python train.py --encoder_arch="squeezenet" --model="contrastive image-text model" --dataset="rendered roads seen from a driver's seat, with toy cars, trees and houses" --train_examples=145000 --image_size=48 --crop_scale_min=0.8 --horizontal_flip=false --translate=0.12 --tokenizer="word" --vocab_size=35 --loss="softmax" --embed_dim=128 --encoder_norm="groupnorm" --encoder_activation="gelu" --encoder_weight_standardization=true --encoder_depths=[3, 4, 5, 3] --encoder_kernel_size=3 --encoder_stem="single" --encoder_widths=[96, 160, 288, 512] --text_encoder_causal=false --text_encoder_width=256 --text_encoder_layers=10 --text_encoder_norm="layernorm" --text_encoder_norm_position="pre" --text_encoder_activation="gelu" --text_encoder_mlp_ratio=2 --text_encoder_head_dim=48 --text_encoder_fused_qkv=true --text_encoder_bias="all" --text_encoder_qk_norm=true --text_encoder_parallel_block=false --text_encoder_inner_norm=false --text_encoder_positions="learned" --init="lecun_normal" --residual_init="none" --optimizer="soap" --beta2=0.999 --learning_rate=0.0012 --beta1=0.9 --shampoo_beta=0.999 --eps=1e-08 --precondition_frequency=50 --max_precond_dim=1024 --one_sided=true --adamw_lr_other_params=0.002 --max_steps=8700 --batch_size=256 --epochs=15.4 --lr_schedule="cosine" --final_lr_fraction=0.01 --warmup_steps=430 --weight_decay=0.1 --adamw_weight_decay_other_params=0.01
Rows from block 7 of the text encoder of a small contrastive image-text model, named by matrix and row number. Rows with one number belong to one neuron. Each number is 200 + 30 x the weight over its row's rms, rounded and kept within 0 to 999. All counts start at 0.
Before each neuron's rows are labels from the 100 texts, of 14848, where the neuron reaches its highest value: "fires on" is the input token at the peak. Only what is clearly more common there than usual is listed. The data: rendered roads seen from a driver's seat, with toy cars, trees and houses.
# fc1: MLP up (text_encoder.blocks.7.mlp.fc1.weight, 512x256), inputs 64-127
# fc2: MLP down (text_encoder.blocks.7.mlp.fc2.weight, 256x512, transposed), outputs 64-127

fires on: "pink"; "purple"; "black"
fc1.250,252,199,175,235,157,174,213,159,175,249,192,212,176,213,216,213,216,236,204,181,212,167,230,148,243,213,190,119,185,200,190,199,185,233,238,187,171,256,224,163,178,239,223,175,180,208,197,198,215,221,214,249,211,176,199,177,249,194,222,218,281,213,198,188
fc2.250,183,224,222,185,273,138,203,217,230,211,222,204,171,180,237,171,208,142,149,222,245,188,192,226,204,153,218,191,200,211,163,189,204,193,188,202,209,157,117,161,182,213,183,212,265,237,186,268,209,225,259,234,209,164,231,194,178,210,234,196,232,184,138,221

fires on: "lamp"
fc1.177,168,233,207,243,272,172,243,167,204,131,206,267,222,198,201,211,217,209,165,231,135,190,187,182,151,177,205,169,166,166,180,231,224,241,175,247,174,191,198,185,200,195,186,209,261,197,209,236,199,221,250,201,168,193,159,169,244,158,262,177,226,208,180,166
fc2.177,209,225,199,218,184,135,195,198,160,198,247,244,232,227,202,172,202,217,191,203,190,137,196,192,152,155,176,220,194,234,215,255,212,150,177,163,218,208,190,211,178,224,183,215,194,205,175,183,166,176,182,190,182,221,239,201,177,160,235,159,195,230,224,237

fires on: "that"; "and"; "yellow"
fc1.66,209,234,147,222,227,157,192,204,171,231,212,224,191,192,213,200,229,188,182,221,211,171,240,194,231,187,229,167,182,210,148,213,211,184,215,246,255,219,242,198,190,184,194,225,164,207,231,174,223,208,201,199,220,191,163,209,181,213,174,172,168,169,219,194
fc2.66,176,146,191,273,200,168,188,230,210,214,233,232,204,196,218,207,225,250,209,203,174,198,158,202,179,259,145,209,159,178,248,223,196,211,203,229,157,209,238,226,180,150,224,195,222,147,189,226,183,143,235,211,150,166,236,221,135,277,181,229,207,131,211,203

fires on: "truck"; "car"; "white"
fc1.494,234,235,199,191,220,189,246,219,243,174,154,219,134,190,230,139,195,186,217,190,194,215,215,245,208,245,162,231,187,189,171,188,224,149,187,179,176,240,158,228,213,204,185,166,169,212,169,211,210,238,207,144,189,214,204,266,251,200,239,134,185,247,209,218
fc2.494,183,202,149,215,202,131,165,176,247,189,128,185,207,205,174,278,146,186,195,123,176,234,187,209,182,254,174,206,191,233,211,249,223,199,246,223,129,186,238,213,198,161,207,203,204,176,188,200,193,213,178,127,210,212,210,155,204,209,154,213,203,162,214,236

fires on: "pine"; "purple"
fc1.55,193,201,240,172,238,106,259,209,218,190,196,186,215,192,170,164,205,200,177,217,135,197,219,189,218,202,215,221,203,203,198,187,195,209,251,136,146,187,145,207,240,197,218,233,187,217,182,240,218,160,201,249,180,274,242,218,156,189,204,229,191,214,181,198
fc2.55,187,187,200,198,179,193,139,192,225,128,171,185,143,200,164,209,194,221,236,209,234,192,209,190,199,180,193,264,219,204,240,262,187,172,195,187,222,212,236,206,236,203,209,202,180,207,169,146,226,163,166,202,218,199,222,171,200,242,189,240,194,154,172,196

fires on: "car"
fc1.102,169,199,150,207,222,194,243,252,220,227,184,180,220,255,224,172,238,182,208,188,140,173,146,184,206,203,168,180,245,203,216,213,181,231,119,204,185,183,196,194,209,202,197,252,184,241,174,262,199,184,184,236,210,218,211,213,178,198,189,182,228,174,231,211
fc2.102,215,211,235,225,217,213,156,197,171,204,215,183,223,258,246,228,207,232,186,233,171,150,223,176,168,196,213,204,255,192,194,241,171,167,195,223,214,212,159,157,173,191,195,232,181,225,222,211,147,190,269,243,194,222,223,189,158,232,193,171,182,152,126,204

fires on: "orange"; "brown"
fc1.320,239,202,166,206,188,174,150,167,233,191,160,193,155,192,185,211,238,202,227,166,204,244,172,219,154,160,157,207,168,247,191,237,249,184,144,198,161,224,171,220,253,182,203,228,227,203,190,197,227,218,139,190,216,181,184,194,218,183,195,199,170,223,180,162
fc2.320,220,242,224,206,244,192,216,210,209,173,179,215,198,209,261,196,199,199,103,177,177,260,163,273,220,222,101,244,199,231,218,178,233,224,253,215,159,186,232,240,243,169,174,210,215,217,185,278,232,267,248,168,214,276,144,223,219,218,250,194,216,165,240,246

fires on: "teal"
fc1.365,200,148,172,172,182,182,150,147,173,176,154,192,213,181,230,191,207,192,201,243,228,209,203,117,198,222,201,154,167,173,211,193,202,199,184,219,222,225,222,158,226,214,162,206,206,208,194,147,209,154,216,231,149,199,198,181,167,203,212,175,200,209,212,239
fc2.365,210,212,209,164,214,233,195,212,218,188,192,224,184,216,133,215,149,177,171,200,172,148,214,149,228,154,234,191,267,217,161,234,207,189,227,231,249,192,142,182,212,239,194,203,166,163,225,211,196,177,190,206,213,180,121,190,162,189,179,156,234,180,198,155

fires on: "truck"; "that"
fc1.237,177,200,207,186,240,152,155,199,150,191,184,169,167,208,222,222,194,202,155,258,164,227,181,182,181,175,207,235,149,186,163,211,263,191,232,229,196,220,227,173,179,200,241,165,227,210,189,123,186,176,202,193,163,174,143,267,197,210,269,207,218,212,192,160
fc2.237,220,205,185,200,207,157,200,201,212,175,210,184,212,189,184,207,213,150,217,180,219,201,167,177,220,186,201,173,240,228,152,246,175,170,156,250,184,126,150,220,183,270,192,198,182,217,170,177,233,231,218,222,210,194,201,240,200,174,190,220,226,193,203,208

fires on: "pink"; "black"; "car"
fc1.112,208,210,222,191,203,205,194,182,200,188,202,213,202,230,214,234,204,201,236,182,191,132,181,152,208,198,231,173,185,181,159,186,197,231,181,184,230,185,202,245,211,176,243,211,192,162,212,270,203,217,213,203,214,219,198,225,121,208,170,223,248,247,173,208
fc2.112,202,202,212,204,183,160,188,219,203,173,205,155,219,209,174,200,174,178,227,208,206,189,192,229,208,184,173,218,173,221,147,201,203,193,195,235,220,174,222,177,208,181,200,233,187,165,188,218,204,166,177,203,180,198,217,242,159,128,211,152,229,190,221,221

fires on: "that"; "barrel"; "dog"
fc1.377,212,154,205,247,181,156,213,193,169,234,142,158,164,202,165,189,176,214,200,207,228,221,185,237,238,202,177,222,225,196,215,180,212,171,292,214,190,205,201,255,202,182,190,204,224,190,191,228,255,197,199,164,215,220,206,192,175,190,209,233,252,159,217,226
fc2.377,210,211,187,209,248,234,171,188,233,170,193,270,203,215,217,222,215,204,208,177,218,202,172,222,164,242,199,246,165,190,172,192,192,169,190,173,182,168,256,168,207,157,246,216,147,198,154,179,190,252,200,150,208,194,234,191,184,218,180,211,168,134,189,192

fires on: "orange"
fc1.373,197,200,261,202,228,218,197,187,232,156,224,215,231,211,229,163,247,214,246,189,203,227,213,192,234,177,197,213,222,233,170,199,223,217,180,218,162,165,174,155,215,191,192,194,220,264,187,192,151,202,174,196,201,205,201,201,226,184,251,197,233,233,156,153
fc2.373,205,220,207,134,185,208,160,210,190,228,193,259,213,203,130,220,182,220,145,144,150,183,253,228,243,178,189,192,180,153,243,172,241,190,207,200,168,179,197,142,202,246,210,190,265,170,210,172,223,264,183,177,223,186,186,203,197,261,215,242,214,147,164,252

fires on: "pink"; "black"
fc1.107,209,185,211,175,205,182,204,194,234,213,176,162,207,183,206,151,168,226,185,203,209,190,234,125,175,197,228,209,196,214,174,151,204,170,197,148,211,197,220,160,238,179,213,208,191,188,206,212,251,170,228,200,244,195,207,226,234,193,222,194,249,187,244,256
fc2.107,203,169,224,218,215,161,197,230,214,199,232,192,221,182,227,249,212,181,257,213,149,162,198,230,192,168,213,158,232,169,235,269,206,225,237,222,184,176,165,199,233,214,125,189,184,213,184,218,239,235,181,201,191,261,154,159,159,200,187,219,229,181,240,224

fires on: "a"
fc1.391,219,171,182,197,159,244,191,232,201,201,219,177,194,226,192,215,218,193,225,145,194,250,221,188,214,237,211,188,207,219,204,220,209,214,176,157,172,186,185,197,200,169,171,181,241,154,259,201,217,200,204,212,184,189,217,174,178,156,195,152,243,245,198,168
fc2.391,227,199,176,225,137,143,223,179,204,221,150,224,198,137,178,252,198,150,211,187,164,255,213,208,205,214,206,204,224,186,225,212,179,193,181,172,149,229,243,220,218,189,223,197,213,170,202,165,197,210,182,219,252,259,179,221,189,211,147,152,203,268,243,178

fires on: "pine"
fc1.183,215,202,238,238,198,203,258,207,209,186,236,235,233,250,233,229,187,174,155,233,184,218,189,237,205,186,146,229,244,170,209,155,187,151,182,201,203,133,196,217,236,232,188,253,214,210,198,156,173,217,219,215,177,220,194,208,292,252,251,159,177,241,177,215
fc2.183,192,145,193,246,222,157,217,200,226,233,188,195,208,211,224,241,257,241,174,193,163,214,201,160,251,223,176,184,169,183,242,210,175,184,209,146,246,183,219,218,202,255,178,223,155,158,227,165,159,177,159,186,206,174,190,169,220,176,228,240,159,189,201,190

fires on: "orange"; "barrel"; "dog"
fc1.42,192,194,235,210,211,175,196,191,233,172,125,208,159,210,186,211,164,183,222,170,196,191,207,181,210,159,149,224,215,214,248,227,190,229,224,225,172,203,181,166,169,187,195,205,206,207,189,151,196,199,180,224,104,209,280,154,140,182,180,226,235,192,193,218
fc2.42,176,231,228,197,173,191,185,207,240,157,192,185,225,147,197,213,181,240,190,265,210,181,230,215,165,204,196,134,192,201,180,271,239,230,189,208,142,213,231,181,192,207,181,189,224,213,195,175,172,216,179,204,196,213,184,236,199,202,207,223,179,240,235,208

fires on: "teal"; "blue"
fc1.144,148,196,251,196,218,190,279,194,248,254,135,244,199,242,252,186,180,213,234,231,163,198,199,253,229,239,173,187,211,222,198,198,188,199,250,170,219,186,217,217,218,229,154,201,197,238,194,170,179,189,203,111,190,176,181,193,152,183,171,210,152,153,226,209
fc2.144,235,183,198,174,170,191,164,229,151,145,214,190,201,240,228,169,241,230,197,205,153,210,241,213,175,205,171,258,135,144,245,222,172,235,209,172,223,192,244,182,151,194,204,165,220,188,182,261,197,168,175,254,187,182,239,182,204,267,237,157,181,167,231,174

fires on: "that"; "road"; "white"
fc1.207,201,187,173,188,235,219,207,247,193,258,183,212,177,217,237,185,224,195,221,185,184,184,177,197,248,174,220,201,192,213,204,216,178,213,197,202,160,214,213,271,225,150,214,261,207,199,164,241,197,201,198,216,200,220,260,188,156,252,207,204,233,196,230,209
fc2.207,155,245,206,187,105,214,205,204,175,166,190,197,169,222,175,248,218,229,189,228,262,137,264,228,180,230,159,202,233,204,222,181,190,172,187,197,226,161,178,197,189,181,188,194,192,204,207,210,211,208,194,223,179,126,153,230,182,177,203,207,130,213,173,178

fires on: "lamp"
fc1.476,232,173,265,224,207,241,208,242,176,214,221,176,231,204,204,274,194,168,202,218,151,158,197,234,195,189,206,191,226,195,206,206,197,189,166,154,202,196,219,227,208,181,210,278,201,209,197,196,205,199,244,179,183,169,195,188,235,229,227,203,207,163,230,238
fc2.476,165,212,191,193,187,281,164,222,163,221,207,173,257,264,163,161,212,150,251,203,243,158,219,226,195,225,217,235,195,230,207,176,180,275,203,218,232,224,188,256,233,188,223,196,179,170,232,239,217,213,224,148,180,179,196,218,200,194,207,244,218,192,164,173

fires on: "lamp"; "white"; "truck"
fc1.36,198,196,192,211,204,204,223,208,221,190,198,233,191,253,193,195,219,184,135,195,191,201,231,232,174,239,250,211,203,164,241,229,207,242,174,201,224,194,190,205,189,235,195,236,188,268,172,196,194,199,194,152,222,174,213,212,226,207,227,154,140,173,205,169
fc2.36,209,194,171,210,220,183,264,187,187,216,169,174,157,162,226,179,172,176,150,184,189,222,188,212,230,226,150,192,218,268,189,215,230,181,223,197,188,163,244,215,207,181,162,239,176,208,153,223,269,207,219,243,215,222,220,211,277,251,197,200,221,232,183,160

fires on: "truck"; "car"; "straight"
fc1.16,208,137,250,179,264,216,203,196,245,179,233,203,193,202,219,209,159,189,163,221,257,193,182,189,240,166,211,194,228,242,214,218,229,142,204,201,190,198,191,150,161,197,171,245,235,200,186,222,209,196,221,210,149,247,228,200,178,227,178,250,224,211,215,246
fc2.16,183,208,209,211,178,178,200,234,161,177,191,173,219,220,232,227,234,188,221,228,202,221,231,243,131,174,197,190,193,227,254,282,193,159,185,188,274,215,206,160,234,169,182,242,176,168,202,186,197,153,167,178,230,152,190,168,216,221,192,276,196,226,248,191

fires on: "a"; "an"
fc1.306,214,230,184,210,191,197,158,226,214,232,156,215,197,210,212,230,207,215,246,162,195,292,224,189,209,165,180,192,258,195,245,231,195,259,252,193,220,236,223,221,196,192,192,222,242,204,218,192,140,160,231,212,219,243,186,204,204,172,142,230,250,196,239,184
fc2.306,156,216,189,187,177,229,214,228,207,208,190,222,184,155,168,159,159,186,209,166,215,199,258,154,167,230,175,217,184,181,216,130,180,194,201,214,150,218,172,232,228,200,196,183,218,197,194,212,209,215,202,230,196,240,232,212,207,190,200,155,125,255,149,180

fires on: "pine"; "car"
fc1.229,178,181,211,177,237,200,228,226,189,168,199,242,191,204,186,206,260,171,254,224,181,246,237,229,217,179,153,192,198,155,228,249,162,234,162,172,176,200,188,162,227,198,173,169,230,237,193,215,191,138,193,201,197,182,210,174,136,222,170,190,162,220,165,166
fc2.229,250,157,187,221,174,212,223,211,204,211,230,199,245,190,251,232,216,159,204,152,173,194,173,186,244,172,216,226,200,201,173,194,194,204,165,218,161,315,142,228,262,192,190,194,185,136,238,185,135,217,184,174,220,183,159,177,196,181,215,198,226,227,191,199

fires on: "orange"
fc1.445,235,171,241,175,118,219,225,185,205,195,155,170,252,234,224,203,258,143,254,210,212,241,271,189,184,186,182,148,228,180,149,162,217,259,155,214,242,202,230,148,213,222,203,191,240,261,149,202,206,185,182,213,202,179,246,184,245,261,180,214,167,199,196,213
fc2.445,231,176,182,179,203,158,222,197,208,210,216,207,186,232,165,225,185,220,179,233,250,216,221,173,235,188,239,177,184,195,190,197,165,267,209,158,182,179,205,194,151,165,209,199,246,241,197,188,182,194,191,227,196,214,253,239,220,171,158,169,211,168,174,192

fires on: "a"; "right"
fc1.157,234,235,186,183,169,238,190,217,237,236,174,204,208,213,282,179,195,216,200,212,207,241,223,159,198,265,187,201,156,214,150,169,193,207,201,144,243,164,212,159,152,195,190,223,168,211,189,271,234,183,196,261,183,212,204,202,175,236,208,165,228,240,162,229
fc2.157,193,163,221,178,171,120,175,198,222,192,163,165,164,176,172,196,181,94,196,238,183,189,207,214,282,216,255,193,182,218,210,238,161,191,243,175,128,224,200,182,176,190,221,201,213,189,213,207,143,230,177,204,236,176,146,187,188,207,167,246,146,258,230,231

fires on: "pine"
fc1.459,178,204,239,262,248,226,113,151,183,186,198,233,154,187,219,153,223,241,233,193,226,214,210,239,235,209,184,143,224,143,242,217,239,165,172,185,159,174,176,133,220,193,179,129,177,233,219,259,205,189,187,233,182,206,185,165,168,205,227,163,158,210,209,181
fc2.459,191,201,229,152,189,229,136,216,183,229,238,228,193,172,192,208,196,206,175,185,169,150,185,200,242,242,209,223,208,201,180,200,174,227,214,190,198,238,162,190,263,234,220,185,180,178,241,222,190,193,260,187,256,201,165,162,204,206,225,168,193,190,198,139

fires on: "car"; "blue"; "teal"
fc1.53,190,180,161,190,240,170,216,203,235,196,203,196,209,213,210,160,182,182,225,193,193,181,145,226,236,185,203,190,204,213,239,200,185,242,204,171,198,194,172,201,182,168,182,202,173,196,175,183,201,226,246,166,204,152,246,176,207,183,234,167,224,231,166,219
fc2.53,163,239,221,214,215,220,169,240,219,270,200,123,261,246,189,244,148,244,170,177,194,177,203,236,142,225,206,172,183,212,162,161,194,195,190,191,212,174,192,223,225,159,176,215,140,228,165,193,187,179,227,242,180,206,212,197,171,206,179,234,230,219,258,260

fires on: "pink"; "black"
fc1.92,175,182,210,167,218,191,271,182,189,217,210,207,200,261,176,185,171,193,166,236,194,179,218,153,198,171,215,223,213,170,201,229,236,198,202,166,187,234,203,235,197,158,188,251,149,198,121,222,218,236,217,222,125,149,179,213,143,177,212,216,217,194,178,148
fc2.92,185,240,258,181,152,225,182,205,148,206,178,228,214,188,176,247,179,158,194,136,210,178,215,224,167,187,199,204,255,187,253,204,211,161,138,157,262,172,171,234,239,246,224,195,205,205,234,165,211,174,139,234,210,239,203,200,190,165,214,184,240,242,191,169

fires on: "that"; "<end>"; "straight"; "left"
fc1.24,219,210,169,181,216,190,234,205,197,187,217,165,240,197,135,180,127,189,154,224,219,166,163,223,250,160,245,182,243,193,190,209,224,150,175,172,226,165,229,201,159,193,233,218,242,226,219,176,228,212,182,166,207,252,229,183,238,194,167,226,177,195,227,187
fc2.24,182,226,288,208,232,147,165,209,235,237,210,203,170,215,267,208,201,203,112,205,209,190,208,185,234,136,199,218,251,210,225,178,178,222,196,164,192,213,180,204,224,185,174,162,215,241,184,191,160,211,222,217,215,251,215,177,210,202,250,186,199,196,256,260

fires on: "that"; "and"; "<end>"; "green"
fc1.115,196,196,205,209,240,162,235,190,202,152,218,225,204,245,216,232,202,154,183,260,209,186,199,196,290,193,175,199,269,207,193,172,206,215,187,189,186,207,226,174,172,184,242,223,232,240,137,191,216,172,195,238,211,158,187,219,186,178,158,238,220,206,229,209
fc2.115,186,148,264,186,210,201,137,173,214,231,203,211,179,208,117,191,198,188,189,130,203,164,126,181,220,122,191,166,166,249,168,174,223,245,179,176,229,182,214,227,209,147,231,225,185,248,253,208,226,183,196,194,212,146,210,224,192,209,159,271,210,212,182,221

fires on: "lamp"
fc1.38,184,207,224,203,230,218,241,148,189,222,233,231,213,242,205,214,178,240,178,218,192,212,135,185,264,226,212,202,176,218,220,252,186,204,169,186,219,189,213,151,221,188,232,192,188,213,165,210,195,200,190,241,204,156,218,171,222,215,217,137,205,209,180,198
fc2.38,177,203,199,177,222,206,199,202,218,217,173,244,181,141,153,245,175,160,235,220,178,207,220,200,213,156,179,225,195,204,241,250,197,217,204,182,242,213,220,200,224,238,173,206,148,164,151,226,191,216,240,190,216,187,197,220,197,249,132,137,198,201,224,210

fires on: "car"
fc1.143,238,223,228,221,176,187,226,191,257,292,149,235,203,216,252,215,189,203,199,160,208,236,150,187,193,224,150,244,174,228,170,198,156,220,151,194,206,228,228,250,272,201,206,157,172,188,225,240,211,217,212,219,238,180,172,176,186,144,181,111,225,154,244,173
fc2.143,213,178,184,214,175,109,174,287,219,159,213,191,240,216,161,191,233,204,256,212,223,171,204,221,215,193,208,182,165,155,201,255,202,197,207,181,161,204,220,196,196,200,134,155,209,227,260,213,185,186,192,191,214,203,236,208,222,174,176,206,184,240,278,188

fires on: "car"
fc1.191,202,142,196,185,214,177,217,191,181,220,226,246,153,207,206,172,212,202,249,192,224,199,220,172,210,184,205,244,238,213,112,217,191,220,149,183,204,242,200,204,202,269,212,161,225,248,191,154,196,246,234,161,186,191,222,204,172,193,197,162,237,190,162,165
fc2.191,197,188,190,217,236,172,180,194,187,164,209,215,197,226,149,199,232,272,110,138,202,218,189,217,189,214,196,260,190,197,235,178,205,198,254,194,228,225,247,204,193,259,196,228,220,207,244,172,207,207,234,229,218,187,186,145,172,217,184,210,150,234,222,166

fires on: "house"
fc1.78,235,222,249,169,235,199,172,204,152,195,160,165,199,179,189,224,155,198,147,176,223,179,210,218,202,223,212,213,187,184,160,191,239,234,206,200,177,180,171,176,208,186,209,198,204,152,241,142,220,233,178,233,238,208,207,196,172,151,182,196,178,184,212,251
fc2.78,272,215,199,201,207,258,164,136,170,211,207,192,174,177,179,170,191,232,228,219,211,102,236,165,207,265,183,162,225,144,191,195,229,209,186,192,188,227,150,158,223,229,160,210,181,228,258,165,210,197,188,205,213,233,136,211,265,209,152,208,225,197,192,166

fires on: "pink"
fc1.46,181,192,175,182,216,227,211,231,185,245,186,210,208,215,140,191,192,147,216,212,181,180,186,172,236,207,233,191,226,193,159,167,172,207,156,186,199,176,200,236,206,215,206,199,204,183,209,261,198,177,179,237,187,222,200,228,259,215,245,202,255,210,201,171
fc2.46,201,199,180,180,213,158,242,208,154,183,240,128,205,191,206,217,201,158,256,185,191,177,197,213,253,208,252,217,180,185,206,238,234,191,224,233,180,170,154,222,214,276,222,208,188,267,199,196,225,218,229,192,206,191,176,218,149,182,232,210,211,232,262,202

fires on: "car"; "tree"; "dog"
fc1.324,157,196,217,212,213,141,202,261,208,192,213,236,205,194,206,177,192,193,206,129,259,177,173,202,169,161,180,153,246,255,137,221,214,210,230,233,179,159,197,193,139,207,132,194,221,251,224,198,154,225,156,261,193,162,204,250,202,225,202,190,243,217,225,210
fc2.324,176,217,219,197,188,136,197,188,205,155,163,214,191,214,275,198,255,199,180,172,210,183,221,259,199,195,188,215,186,178,200,217,206,163,192,196,208,223,229,210,166,212,215,173,201,223,255,193,209,179,241,175,200,174,172,164,198,218,134,179,184,194,127,231

fires on: "car"; "truck"; "that"
fc1.213,199,195,201,231,233,198,235,250,223,214,212,183,241,196,187,200,199,189,225,172,213,220,176,181,216,212,166,233,183,207,173,220,195,160,185,207,197,196,233,243,259,170,243,192,207,219,199,231,240,224,234,238,181,190,146,247,185,143,206,168,237,218,182,173
fc2.213,178,198,165,148,226,172,187,254,226,140,182,229,175,159,188,179,186,157,204,174,180,167,189,212,212,215,216,187,183,179,195,229,193,191,222,264,188,192,195,230,166,220,151,190,191,145,201,187,183,225,200,255,209,198,235,194,174,212,211,191,220,273,251,220

fires on: "a"; "bends"
fc1.381,179,259,178,228,217,152,208,203,191,155,206,214,228,231,252,234,183,213,207,119,228,184,171,187,184,216,228,173,231,181,249,268,260,149,241,133,227,140,232,254,235,169,221,194,201,180,184,177,213,184,220,247,144,206,233,207,164,159,141,182,205,185,197,202
fc2.381,190,175,190,181,203,137,207,198,202,157,187,216,151,178,208,202,175,176,234,244,162,270,213,227,193,204,156,178,189,205,177,251,196,159,212,192,171,251,144,209,129,195,171,149,190,144,208,250,170,222,164,208,224,202,209,171,167,204,190,191,205,182,208,201

fires on: "that"; "road"; "<end>"; "with"
fc1.450,279,224,214,220,205,224,190,176,190,215,193,189,202,223,230,224,197,184,213,217,162,140,221,274,217,139,195,189,260,206,214,228,223,176,208,187,228,179,230,201,167,235,149,190,192,243,201,141,211,261,196,156,218,228,148,166,229,220,217,165,215,190,150,243
fc2.450,203,132,163,191,186,221,254,202,187,250,213,246,206,229,180,170,189,236,181,165,179,233,172,173,200,205,167,229,148,163,177,170,208,221,213,202,173,198,240,201,190,255,206,206,205,227,159,249,201,209,207,210,200,139,249,179,174,208,189,175,187,172,261,167

fires on: "teal"
fc1.502,166,199,227,210,205,205,236,189,226,221,207,201,210,172,237,207,175,203,194,186,226,219,163,207,201,162,176,183,214,215,199,184,211,221,218,210,238,183,144,210,225,205,212,174,198,245,199,211,183,213,200,204,188,251,186,204,158,225,188,176,190,160,192,231
fc2.502,180,134,175,211,206,220,176,233,187,210,170,234,241,194,248,188,235,209,219,196,192,217,209,197,239,204,115,201,233,226,285,197,217,171,180,248,172,255,207,210,221,214,200,206,227,185,249,180,214,190,205,235,211,228,208,174,166,166,144,249,156,200,189,188

fires on: "orange"; "brown"
fc1.212,204,185,207,260,192,218,187,192,235,249,180,204,196,160,184,191,224,215,218,162,205,227,194,268,182,158,160,185,172,231,200,252,200,200,168,172,190,235,162,183,186,218,109,205,204,252,262,142,145,247,189,205,244,160,135,199,190,214,188,163,194,233,178,195
fc2.212,196,225,164,171,222,278,186,158,187,197,184,237,235,235,208,206,215,246,168,190,148,244,229,250,230,210,185,246,181,209,191,244,244,179,241,203,265,183,190,217,227,188,215,194,193,178,159,251,252,235,191,163,222,247,152,208,240,229,184,200,151,177,223,203

fires on: "house"; "pink"
fc1.414,248,199,200,236,161,179,217,203,235,207,184,155,168,268,207,207,232,224,150,175,223,187,150,212,185,240,233,214,224,150,204,267,217,222,199,182,254,186,191,215,225,191,195,217,197,190,162,254,190,115,211,177,159,179,221,185,162,211,234,201,236,168,224,195
fc2.414,197,209,201,196,226,193,209,158,249,193,188,190,227,239,184,177,212,190,249,168,170,202,206,227,180,211,213,202,185,207,216,188,181,209,223,220,179,179,199,210,161,206,161,177,168,218,186,212,158,236,232,193,215,231,170,227,198,208,200,231,184,205,167,183

fires on: "pink"; "purple"; "black"
fc1.130,184,193,219,200,259,186,167,204,183,218,207,220,160,216,212,156,211,187,167,123,235,203,176,217,109,257,197,145,189,177,225,164,227,195,219,198,241,204,183,149,214,232,172,179,254,212,143,207,216,163,185,224,173,253,201,178,191,194,193,199,189,197,215,184
fc2.130,260,197,232,161,236,315,199,162,187,197,252,193,175,218,175,198,221,243,246,216,189,175,172,182,195,232,185,196,238,210,166,191,251,203,200,209,220,189,188,263,204,223,189,206,164,200,168,206,232,198,213,220,218,260,184,198,191,192,156,163,177,213,235,151

fires on: "truck"; "with"; "yellow"
fc1.171,177,184,209,199,176,138,197,190,236,178,186,259,190,205,210,199,219,199,173,176,213,186,223,211,177,218,177,179,273,204,242,249,160,172,183,210,203,207,189,233,227,224,212,231,202,203,228,156,224,209,167,184,247,233,182,224,246,135,186,182,169,189,235,244
fc2.171,173,189,208,190,227,193,225,227,204,233,210,188,173,201,221,130,201,220,243,196,191,184,209,250,225,147,211,226,170,174,255,236,195,198,211,195,178,193,248,175,195,218,219,217,196,179,182,242,233,171,145,234,167,241,142,248,153,261,269,206,148,166,191,209